Weights of a small image captioner: 64-pixel images, encoder norm layernorm.
Rows from block 6 of the image encoder of a small image captioner, named by matrix and row number. Rows with one number belong to one neuron. Each number is 500 + 50 x the weight over its row's rms, rounded and kept within 0 to 999. All counts start at 0. Numbers have three digits each.
After each neuron's rows are labels from the 100 images, of 14976, where the neuron reaches its highest value: "top examples" is what is common among them; "patch colour" is the nearest of a few named colours to the mean colour under the peak. Only what is clearly more common there than usual is listed. The data: views of escape-time and Newton fractals.
# fc1: MLP up (encoder.blocks.6.mlp.fc1.weight, 960x160), inputs 80-159
# fc2: MLP down (encoder.blocks.6.mlp.fc2.weight, 160x960, transposed), outputs 80-159

fc1.480:474491505587502494500439475531451425498402472413494528417400480571504508492517454583491513593465480551515552501610480490478527484551426548530624393490467458487471407448457457467476544494465524550490454452506578527569492486524436578525504577
fc2.480:461536513425516437397469499443518461508534535586555425535610530456404430453564549527409407459533494546488392474493509479442430501480489369502529501530471506529532558492576466500495587498449516546603433461464386520544416519455476482561518457
top examples: cool; tricorn
patch colour: black

fc1.433:480476531475494505463471415563529610403584479462563471471521558453487558513494537517518417474539614551540499521580510519491527457522425447513497491446565492488464462504455542466442574416418562491555520471506495513551531528544543456578464462
fc2.433:458551354517433532474488546515512494582379543500423535550434468479527463444540444453513513493456421491412569565503505496480448479532522473411556507566543485438456546470529436535518529524520465635433455485480621561463468540507577572466507565
top examples: grey
patch colour: brown

fc1.411:521538508471486541450587496434469506430411563512532549452522497437446405490496518492565540482453530557515401519545566585500480497506480493517470405524427467545475495557519437591553518572520469536586489477504513594552493595461590555450504572
fc2.411:445574485527519441448493438471534501559587496451473468460556466562556610423418498521501532488480536462527555562503483473494548523485500473520531524476615520450587504508523476422519453443426529548448463536532474531540408513436493450524565490
top examples: grey; pastel
patch colour: brown

fc1.462:479509529453529525456574494511481512528481534525484464386442475494445645487540478461491511521501512449519561484532502511418458599509444530546473460442527500511468394491490439610419554511495512491476481555572436499478517590536507539580464435
fc2.462:384525573489523492507413588471548449475511483391444477569480574496524420456462579478492594488501474482580543483443523518529538531519493483491415549528455551425529579508452570455513442511524472534497496490589507460495477483434543502506407489
top examples: grey
patch colour: grey

fc1.160:473513482532412579540389557522549552484529525582538545463553484497488518545443446515421457528548531515541518489530411542528542446501465542398507427459539511453495410523550537454502439535558483471490498519570472470474544535542472501516555386
fc2.160:554533539412521439474491576491482416529431527377550495495457564437529530474509551536474601470495439510466491583423504521442550518474391398485435531498442519515508569511510552570461504474544521509439544427517505576541441433460494499480476450
top examples: grey
patch colour: brown

fc1.288:604480525495539582604447474568408474514463495594526557568473549460437498414479465604481528513527508497530521406599495562434450450557494394522452414454493543477440450561478556535493396537393541549468475508533469488504494527522504566525520460
fc2.288:494474564478513511432530521500543562459538538407479547451532555509558557483614503452482453404523518498480405483409431372526538526430477533456427533546463466566469458384501516465427480560515489552496518485510553406504577405443503409474464489
top examples: warm
patch colour: brown

fc1.711:497591482503457455491540476467519466430561517470447519557442452476537486512522513468544473541458450582462435453554592471579557498511415614450555463558489521486487478453521487572486620499559503449572489487535498555543535474510452451612471449
fc2.711:558417507515452533477515424563526493484485526518534604535542499481481483479417521446470492570543473458557545572552539497432487561468511498570549482511449471510473492510532539486556362428514660439529564585445519452550478426449461475502474522
top examples: cool; pastel
patch colour: grey

fc1.226:536608489346494616502495477544484520541576506486509470529461499461445523441536539461545531571505627550441631522517446576563439542429517555457519413512508474394481519486548526424435460440476461525525440542556515519499510596465496469457494455
fc2.226:518482459573466548432518553537563453552407538458578516489577531492491530510429429496543401529536537546495455529565489510430460623582486490551472498458500466527460506515485543503526587525619461445547489474504527567495525511529512412532484510
top examples: grey
patch colour: brown

fc1.360:511532506460510352463543457509543490488523487497460546509591496567453529498467532484481558527503577463528503485408426438435517523489506563607537420453448496597515427429459453404472418489476575476510534554508436415476555457553467511590569605
fc2.360:526504502522431515488444588458567467531545483493430458454512487479470420535469628512517470519437509554430515487636520523417550415515539435570587550533532529503467530484531491420525406452578501543544505486552581479514504471451488523456368378
top examples: cool
patch colour: cyan; grey

fc1.589:454609483517444412495515418530540477506506496463475574488428416487484545541470521496476380464494453579559432480577545497530555558582519498510519467611516390585524489469515446502439444476532586460483442582444437490499539496454429520511504567
fc2.589:486440487493448541497444589499497426537501491529429654552530553543542461466474521465516567500490552441426503536455544512348447483543561493561570542455493455622486490458439506485425531503486450407515475575563590504477581478472564485499423493
top examples: cool; Newton basins of three roots
patch colour: cyan

fc1.550:533519490504446457567334456563551485460455453554482454456459443507446460486559511483457460494488426486536534510544545453481486482519521491481465523614567472438600427400542496552458513490489467503517493478550392466373438459461480569609456522
fc2.550:498479476497530474460622560496406518500540520443422497534498535424491515457421474632497492520499492581451546479511457378483505561428509515550571495499468587453438641530512491514541535500485578502460541568432500471533462525480462446409563487
top examples: cool; pastel
patch colour: grey

fc1.216:440569446560506445512491529464482596578500542538557462469583463441458435473459512440504494599379499554523544561528471558480598552481569483541474476565437499531379498561556595441486510570565503450494522504589449503519600490510477520492481550
fc2.216:561494586527461541475478545587568396476541466426387448522451610490538515429508531537565445527556577591491576513434586501521553462452445471530464491443592459581532487465557428455489522556445600525531539500385515497448494404486476553439514382
top examples: cool
patch colour: cyan; grey